A small spectrogram enhancement model, trained from scratch.
Data: trained on two synthetic voices taking turns or overlapping, over music, noise or silence, 26041 training examples, 107.6 epochs.
Rows from block 3 of a small spectrogram enhancement model, named by matrix and row number. Rows with one number belong to one channel. Each number is 128 + 32 x the weight over its row's rms, rounded and kept within 0 to 255. All counts start at 0. Numbers have three digits each.
After each channel's rows are labels from the 100 clips, of 14976, where the channel reaches its highest value: "top examples" is what is common among them; "lies over" is the class under the peak. Only what is clearly more common there than usual is listed. The data: two synthetic voices taking turns or overlapping, over music, noise or silence. In brackets: how many of the 100, against the usual share in percent.
# convs0: first 3x3 conv (model.mid.1.convs.0.weight, 256x256x3x3, each kernel summed), inputs 172-255
# convs1: second 3x3 conv (model.mid.1.convs.1.weight, 256x256x3x3, transposed, each kernel summed), outputs 172-255

convs0.43:135099091104121126103121127137096114106193076115169011228086104066104117114172115116122159128077109149130052074166073145123097101123123195140084152138113122109141054106129152077139136140114113107119136123130106118147076046125157077071094097161143130105
convs1.43:164144149129100095145158130165103147156127154125159202050126117099151154140083120115093169078175125107109094111164131114121121174124127105150181124117063148161148138156103115158108119108106140162157146085079136136150218174068121212095100182132089139072
top examples: music (61 vs 33.7)
lies over: no speech (62 vs 34.2)

convs0.12:171121183142115163136122108186144189133130079108139118124133102097079093124156142122170101157086104168089151091172124104077110135148141165152163137106092134150112065103114120116161150159107091132124076098175107079087141114124126090136128142091127118146
convs1.12:106160101128176124162120135077132035132115091116101123151146086136174092093111115094148125118136137114116186140095180157189134141140143142081127130162147117091112102134127121132132146040114173142149138131153122124158143145180137112128129139162146096134
top examples: music (94 vs 33.7)
lies over: no speech (77 vs 34.2)

convs0.58:156120124114129123157120072174098167092123126126102097110158132113144119115143147121094085152095096126085134089131090105102132121135102115173081126186133121088095112136155111116137174156134202125096046081098116128097114154154169111134140087130234085137
convs1.58:121113141142124095070156173115181145143105165067135144154095123128172167106143120164124140126137141116148176134195096113130112099108177146069123125143158090120184145086200147180192136074161063151090117104194137152157166105149148097155118165132145077156
top examples: background: none (83 vs 33.3); second voice: none (42 vs 20.6)
lies over: no speech (85 vs 34.2)

convs0.199:208150134147116164155157171129105082145164149140120081038095159162147101152097115152135099136089176103088136175147128197083159105077113103183122071101090119146135144022038172116172123136159148068104102128163159148168107121125094156182068161122071135166
convs1.199:139097136116111074177071071134167114151069093156131137131156099130138074074151108120108140071119142148116165131138168107133106134135146096125148107114154134113127105092066091116167124147105097144029187134131093121136136091125161113107127119160018176156
top examples: thin (high-pass) (88 vs 12.3); first voice: low voice (50 vs 24.9)
lies over: no speech (83 vs 34.2)

convs0.236:134118144137092176166139169112108154128069121162084181112157105133089102175161108178099154123078112117157081060096091169120077099174063127151058117137178091128126155114137138124118153109111145097132078085181163050151124140125151121180123055110089141100
convs1.236:119081142055168112099059117153115118139160144143138108143108078169154185130080197158137088165132141077138111101163157145133130086107183128130183165187099130150142139140141111175187147102178083086079108144072114129219125135096104086103087157145113087124
top examples: mains hum (89 vs 5)
lies over: no speech (74 vs 34.2)

convs0.66:058085141123119190165096063144151143082132156096144109157156135128159095156145112082142106122123116168118150104170165063113150139115034115067135113169136118112097100144178130094182105123134107175110150131096140120202141171181100093176154098154120088117
convs1.66:149147124147115068159141189118140158149137086155093167118116122080146155134137121095210109177056122120173094103143149145105092149095186166161154104144142149145125062123105067084088121179094129093155141098175157172165124170119125141113142113124119123099
top examples: thin (high-pass) (96 vs 12.3); white noise (26 vs 4.9)
lies over: low voice (34 vs 14.7)

convs0.27:106122075086121114073119136161176152112136145122113084143110103076111116089171103113138080142136132107123051086100140136105160140186154147129121113140144123198114091143134141122070155156157090101134096138107123140113117136128164137157102134096167146174
convs1.27:167128059120125109107143075107086155123133137109144198144080156130144133099108114144187138114170128173167159157134098125155169131147157129129170120177094142136125129111130118170179107100134141184129151128110126147127109073109158125188156101156081092190
top examples: music (68 vs 33.7); second voice: none (44 vs 20.6)
lies over: no speech (75 vs 34.2)

convs0.21:084115108162099126063126138122110123127123159130103120128089143079081124169175129160131150111127099115131137128164136146096111129140072106132100083170123150131174095129138129128104130079111142109101108165112067115163139151182103072161123099109120162141
convs1.21:062109090126131143152119159148165091058139115199129140149145110137170145114101091120130122123167170126161182164144136149103146179200164058172171165078066082131140127147167125129148129124121109144094153074116147149168127104111122129148092172136134136156
top examples: child-like voice (73 vs 40.8); first voice: child-like voice (63 vs 25.9); thin (high-pass) (40 vs 12.3)
lies over: child-like voice (52 vs 15.3)

convs0.138:138105130187141120107141142167089101161108085147069161137188147138084118160153116155124131132130171123180113009082152113134184136101089149191074084126150124116156162122143185158108134122166126106139115150142137072108066139112102141107109099169128084113
convs1.138:126140104182140117073112150109110094126167142116116094133095140131148157077095100131104134141065142144124101180143159171102110099150155082153126217113130116155163109064085149179127117071116145141143149146088088117169175118142121122158142143167147135123
top examples: mains hum (59 vs 5)
lies over: no speech (61 vs 34.2)

convs0.161:103090144120128101070106124087148158123082115134101039054120142066149111121189115194103134081111124166120049062115137133118096123118148168112142094102114106147112105108126189127136116212096075131115035115131158091107116140124178164084124122112137110141
convs1.161:140194125114102210149144154094118173078134158069135142107136104100119186152114125182146140139118163156148111090073153121143153195212148085130169187110155114117131175126104110148097145066132162150107136107155082159120097095129108108182126132121089156148
top examples: music (91 vs 33.7); second voice: none (55 vs 20.6)
lies over: no speech (82 vs 34.2)

convs0.87:160167136174142108109156165111095178106099084126150110124114182095129160205174123142158119158161122161164110121115120115158140098064137070092105152136146061117113167153057165104131154111111151092128124136110074152144160141161141128102182131090096107219
convs1.87:161116062119146125071090092126098182137153178120089162145158120153154071097093121139127166122113146174121149156097128107100137143110171123143130117135112158126161148142127044149120066176110064133059178130139148110098133125131158095118132119143143084070
top examples: thin (high-pass) (98 vs 12.3); low voice (66 vs 39.8); first voice: low voice (50 vs 24.9)
lies over: no speech (89 vs 34.2)

convs0.155:099017142141132110166154104104195110091087174128160150130090085153104133139107130109109141130106129100111183149120143114144121092069139134135125116123161122119120227156145118112110087109059120126109127088149115081163115113117138078124140109094115122091
convs1.155:099145152135096114177161166096112120088150057117131125103149133125178150122148113095152161142181138102153105141142051088125142124162113091106087146119089154138103124165105101165143149108156120099135079109098051124115107097131181178127113104179109108153
top examples: background: none (74 vs 33.3)
lies over: high voice (40 vs 14.7); child-like voice (35 vs 15.3)

convs0.147:071107128163113162138123152165107191081129120151085055089083138081105131131180099133103133121061116128224161082128171122094139117107110102164076104136142151153123047099097159113072152132052124145130122194096106158101107173110120116095128134150101173162
convs1.147:136127152141136151166077092164139112084106145103091169179153161128130191142159114145157151121110180124072117105138152097116143107096127133154153163181162133150098080092176181181120136139126215150148137167120119105168126162124119148140183112159152137122
top examples: music (89 vs 33.7)
lies over: no speech (93 vs 34.2)

convs0.88:137131138148064032084133097188099225127154086124095097158119166119103081110148108171138138122115078189134103128179137101103081147066088108130108117096109173162126147127131132119160087080113151099161091145022209113081117088101103118133092100169124110135
convs1.88:087161130146168210164108131060125103110117136097064131112157084199155092141126127116161119176145170151058158078086059128131099114128175188110123090128110142104085152097127146108094163142110091101061105156099085134169168148130162146135090160107082119119
top examples: thin (high-pass) (57 vs 12.3); white noise (39 vs 4.9)
lies over: no speech (67 vs 34.2)

convs0.86:097141145081131077101130139081106143114117089099102115127085105086153148145141122141115137148158097111175125036148131086141132107100140156116098122141178147097101162118136112068094147173106129100134163143097093121152172158174186100086153109131114107107
convs1.86:148096130108135108097145144137156160126175099144164152155155148141135087140147154081143129116160154087087134114095108096165136079140082118110159133120107110141151135155101133103148153095214136095124079140163125096131110117099131120255080113128153139110
top examples: second voice: none (51 vs 20.6)
lies over: no speech (87 vs 34.2)

convs0.17:109087134160096146133106130116103116174110102053137159086129154132118129049139115204127106151144104112096179112150140129103126125117158131151110130134148096123086140145128157153130115114110087206135142136066075166116114154121116121182188133138102146189
convs1.17:133122136120103157149111118156156129134151095134143134139161147103189176130167122094100149085124108139158170063128149125082139110149172126092124048113042117088107131122116105085144103177130088086185106171192089140099178128127161137126203134140136118165
top examples: child-like voice (67 vs 40.8); first voice: child-like voice (63 vs 25.9)
lies over: child-like voice (63 vs 15.3)

convs0.140:140129122111141119108115148151103153124121084118083149109150100119088099136157176106126143113145102106190173063099135134099165155218135153157129078167198167130118131106108137119109135237122153106109146088120172148094113182095125125118108132114056124163
convs1.140:078144141046141136121107105060088107122174189178150156117106156085173158134111090142137109153080088141083116155144087134113128072087068137164144150125059127159162150149096081139119115073084062083068163105151092129121081104080072136131115102144193132086
top examples: second voice: none (71 vs 20.6); background: none (64 vs 33.3)
lies over: no speech (99 vs 34.2)

convs0.227:113109128100109171119168130095141183158090173144100131132166131126150133141133117154195115085099119130146174165103098139141120116117149126121114090105134152127096100124105115154133124084117144157109065097124118210141163144082121121116147133236129144117
convs1.227:128096122146152109098120159135133109094106145120225105150065095106129110132097195164143127143090099169095123125132108149081144102190157083084163111120138143116124113139065086090111186089046118148133164151105097130121091138130179103116122084104155115137
top examples: background: none (60 vs 33.3)
lies over: child-like voice (34 vs 15.3)

convs0.154:076118147101132093108082088135130135115115170148100135130166122118127135119104162149084089082137112151128182117106168089125102134105047153082213150190198132098095130050150119210100129110093123081156162170138049127111138157107152085061110131168090121094
convs1.154:127126083124150112148185108101176110093170070109129110085198062147144103059148096041126117116142137148179152115076137103148123053191135151142108135114092106112123141094106142146141130094181120166094117119109135099117190103118166154120135109051124168163
top examples: child-like voice (74 vs 40.8); first voice: child-like voice (67 vs 25.9)
lies over: child-like voice (61 vs 15.3)

convs0.14:095150122111123111088133163120118136115144131136113000156121133056125124146171118135137120152096137153155121062152097094132130142112143187131115146113149144139131063133124147093105120129058125078119109114090123100158091092168132111164083103075110177113
convs1.14:120105150141134176156146121120109163111150153133117174061122129126125110155142086130137151173177135110058081111130103177014140152132118054143114157138124111183103151107101163174138180131153127190117172077132115154139186140135116135038113118139147113085
top examples: music (99 vs 33.7)
lies over: no speech (84 vs 34.2)

convs0.13:119126181116120107114125106124116136105111111155087139155149092120103158102143165101134139102110098090145145145088110151078126120136183104107113068115120126084126135134151135065126142092110133124097107159116140157175127073094098143178145143129152087156
convs1.13:153135116133136117181140095102133119152187131109078116117101139132092175145108106084129140091156150132097126180099188140187164098164107107191144106155117168133131124102075112146123137118145135111115125094137143096115149103199185198145124145178121119111
top examples: background: none (61 vs 33.3)
lies over: high voice (33 vs 14.7)

convs0.69:192109164144064139097102129240112126192144138115044101157119125102124095083135119141144129141108120131140083064181123175114118123156120129133145110132172049207165123111070145113162119137097072176115153084168108168113147126162182130108145082110192112144
convs1.69:108127099095142130145128216058092104184174103166156089087117112079098174153117128136166074120092127105197117144107152078133159102148183128136153080129094150190088176146173070173064158115154189137152107144110116152128124168081090131141163097082129124152
top examples: thin (high-pass) (97 vs 12.3); deep voice (74 vs 39.9); first voice: deep voice (60 vs 24.3)
lies over: deep voice (56 vs 14.5)

convs0.95:132122115149130120146145123099123210065136166185172099094080134117106127119177171146168130067168117086113167122102116156130133121092052116160126109127144102120113098115106171096120108121129139123130093144133126145117136121176130120110124122161133127081
convs1.95:076139112060180132109215115162124116071101118133125138150139057192137134103150069116137107123183102144114123146157127132100139118105159110138159161156167142102091090102109127154132120072175140113112136127101074119126141132085115139151113126123132123088
top examples: mains hum (77 vs 5); background: none (61 vs 33.3); second voice: none (47 vs 20.6)
lies over: no speech (83 vs 34.2)

convs0.37:118095166083137082142080094232127105149138175082116139157097112127111099094145106106150149083159107158106066141200132099135113112059122129144144116114096073134151097127114106113188144119126115112169100087186143078067144171229101115073112113175106098183
convs1.37:076168085120129123157135121163093133154115128106154075145125177087111130147162121133150136134119137131156171129136124093097123175141157158114119130121157121124142158125124125084139168145108085126119138097058072146176091170114154152123138123092165115174
top examples: thin (high-pass) (53 vs 12.3); second voice: none (45 vs 20.6); white noise (30 vs 4.9)
lies over: no speech (72 vs 34.2)

convs0.166:233127137149167124080143142157108139086145077134144110098109134093150104084122148143168102100132167128160102131173138198105155222114157123126127107110141079152121125130124135141118137198138099134104091104154104166072136060093169083099107139065142130140
convs1.166:166130108111131115145098127101145099103110132140124176140126134123131116105141113097140162131174113112178197148100151154164169110192066140086145177143126145092101125109155130183153166136080131156079100160113165130136158138145124150153119114163093101153
top examples: second voice: none (47 vs 20.6); muffled (low-pass) (38 vs 11.8)
lies over: no speech (70 vs 34.2)

convs0.158:113082105076080124136126099126125093139147071129133138118140095139110117124121137125110158196136136172160131140138145086170117151103086094119124105110150155205142105201136099126150124107135144090112160146131149131136120142181082192125100127142098085114
convs1.158:161146148158181086115113028090057150112145127123142136105101128099131125145138158124153143145134119055115141147103125184100093149190103148088158136117071150115078131104119069091158110121130164162098049114154153087148082144130145103153110136103103144119
top examples: background: none (77 vs 33.3)
lies over: deep voice (46 vs 14.5)